A small segmentation model, trained from scratch.
Model: 5.03M parameters, 48-pixel images, arch unet, norm groupnorm, activation relu.
Data: trained on simulated stained blood smears, 48750 training examples, 56.7 epochs.
Rows from block 10 of a small segmentation model, named by matrix and row number. Rows with one number belong to one channel. Each number is 200 + 40 x the weight over its row's rms, rounded and kept within 0 to 999. All counts start at 0.
After each channel's rows are labels from the 100 images, of 14848, where the channel reaches its highest value: "strongest on" is what is common among them. Only what is clearly more common there than usual is listed. The data: simulated stained blood smears.
# convs1: 3x3 conv (model.decb.1.0.convs.1.weight, 64x64x3x3, each kernel summed), inputs 0-63
# convs2: expand pointwise conv (model.decb.1.0.convs.2.weight, 128x64x1x1, transposed), outputs 0-63

convs1.13,180,217,263,264,243,273,223,148,204,275,246,226,193,179,222,206,251,217,218,134,194,188,227,154,210,248,189,211,150,242,253,223,204,184,215,179,262,247,193,324,193,233,215,251,171,281,195,152,171,181,238,251,150,238,244,240,244,210,211,223,218,218,175,196
convs2.13,206,157,217,188,201,185,138,190,178,211,220,261,173,204,180,164,193,240,125,197,240,148,237,187,275,208,219,218,242,144,183,270,191,205,224,184,310,262,181,208,210,155,186,125,145,172,231,127,176,137,215,201,188,156,208,232,202,201,228,112,266,202,170,212
strongest on: crescents; kidney-shaped nucleus

convs1.41,120,197,238,215,192,211,128,237,247,192,242,191,208,167,237,226,240,196,208,135,211,151,204,219,231,193,230,201,163,246,199,64,226,213,230,174,229,233,136,248,239,208,249,229,220,183,246,180,218,200,156,224,181,230,165,239,176,194,182,321,143,178,218,153
convs2.41,159,237,195,196,140,199,198,210,187,252,171,180,178,195,197,232,232,238,192,239,136,222,175,214,196,144,235,197,170,248,221,236,169,164,162,185,209,180,212,220,250,134,209,245,191,216,149,215,173,210,188,255,207,112,186,252,170,198,135,195,210,175,179,286
strongest on: kidney-shaped nucleus; crescents

convs1.49,206,190,211,168,152,182,235,197,161,233,223,163,155,174,157,183,193,268,175,177,184,170,166,200,176,158,206,282,212,188,241,219,217,142,181,200,240,167,221,202,196,185,231,197,156,196,244,152,195,191,233,185,120,208,98,213,240,155,216,221,198,114,197,46
convs2.49,247,229,182,155,173,145,201,256,134,173,145,174,189,139,258,266,143,222,259,194,227,192,206,234,195,263,217,196,144,236,182,165,215,136,137,180,226,121,194,250,195,157,227,240,204,140,187,169,244,225,207,106,229,182,207,199,208,240,212,242,216,195,249,207
strongest on: crescents

convs1.42,160,258,259,173,187,257,169,149,174,252,267,154,219,211,271,153,168,254,177,199,157,143,197,301,198,205,209,219,141,191,208,78,222,246,179,179,206,210,216,223,208,166,167,190,203,273,213,248,202,183,232,212,239,140,166,220,247,234,208,177,152,198,190,222
convs2.42,158,190,177,223,205,238,220,224,156,311,158,158,196,141,204,232,205,141,232,135,186,173,171,167,175,163,233,238,201,210,235,334,271,194,239,201,161,230,159,215,220,186,199,242,210,151,152,219,200,247,253,204,225,190,199,177,205,195,159,128,241,242,188,143
strongest on: kidney-shaped nucleus

convs1.4,176,302,155,204,175,183,273,205,204,186,180,236,193,179,212,198,142,228,272,210,209,165,225,112,197,158,201,235,163,166,234,132,185,234,253,193,192,139,211,217,171,240,199,166,141,150,191,134,166,220,200,231,126,264,115,205,229,180,132,198,201,238,229,216
convs2.4,188,229,174,264,182,222,248,131,149,187,151,238,215,143,141,261,139,109,217,214,175,217,260,190,177,206,233,184,212,133,205,196,190,200,182,159,216,139,227,195,234,244,184,213,275,199,238,192,147,180,224,216,220,289,245,208,188,164,228,205,257,136,212,299
strongest on: crescents

convs1.52,268,180,63,234,226,225,259,171,244,147,197,195,151,140,145,133,210,207,217,221,207,238,204,228,217,218,225,232,189,200,220,233,230,158,209,150,203,202,176,225,176,215,200,129,236,200,127,210,151,218,258,290,130,230,163,182,233,189,206,224,179,223,179,151
convs2.52,214,219,229,251,203,300,287,201,97,166,223,184,198,196,222,228,230,201,289,157,243,252,211,126,157,218,165,162,204,166,264,151,174,190,145,191,246,227,173,150,171,208,207,255,255,110,225,214,235,222,226,192,245,161,171,314,160,149,176,188,157,234,222,200
strongest on: crescents; kidney-shaped nucleus

convs1.55,138,201,171,215,244,129,239,196,189,132,189,185,207,204,154,212,144,164,221,245,205,195,167,178,202,190,244,148,169,212,169,201,152,228,283,175,228,210,213,135,179,219,208,201,220,113,213,207,231,192,115,227,239,180,189,126,89,131,175,277,227,196,191,183
convs2.55,241,152,167,301,126,196,135,150,169,165,234,166,201,149,161,168,194,196,223,203,154,208,186,144,245,202,236,162,157,244,202,214,243,189,244,190,266,219,192,229,184,219,209,168,208,225,214,147,265,169,165,196,214,196,193,254,240,229,203,178,114,148,196,156
strongest on: kidney-shaped nucleus

convs1.44,159,228,208,266,257,178,194,223,214,320,229,243,184,185,223,223,221,239,170,173,198,205,239,193,234,217,233,237,153,189,231,138,247,266,193,228,233,235,219,284,185,171,219,167,215,221,202,218,209,183,159,231,211,232,303,214,253,247,248,242,256,288,188,178
convs2.44,116,189,189,241,152,216,160,216,189,177,185,235,242,89,171,169,175,159,211,170,163,118,211,199,185,245,176,193,208,218,199,199,193,169,146,181,203,201,187,216,187,185,116,228,196,186,193,186,267,218,203,185,196,156,209,216,163,180,172,190,228,217,176,204
strongest on: crescents; kidney-shaped nucleus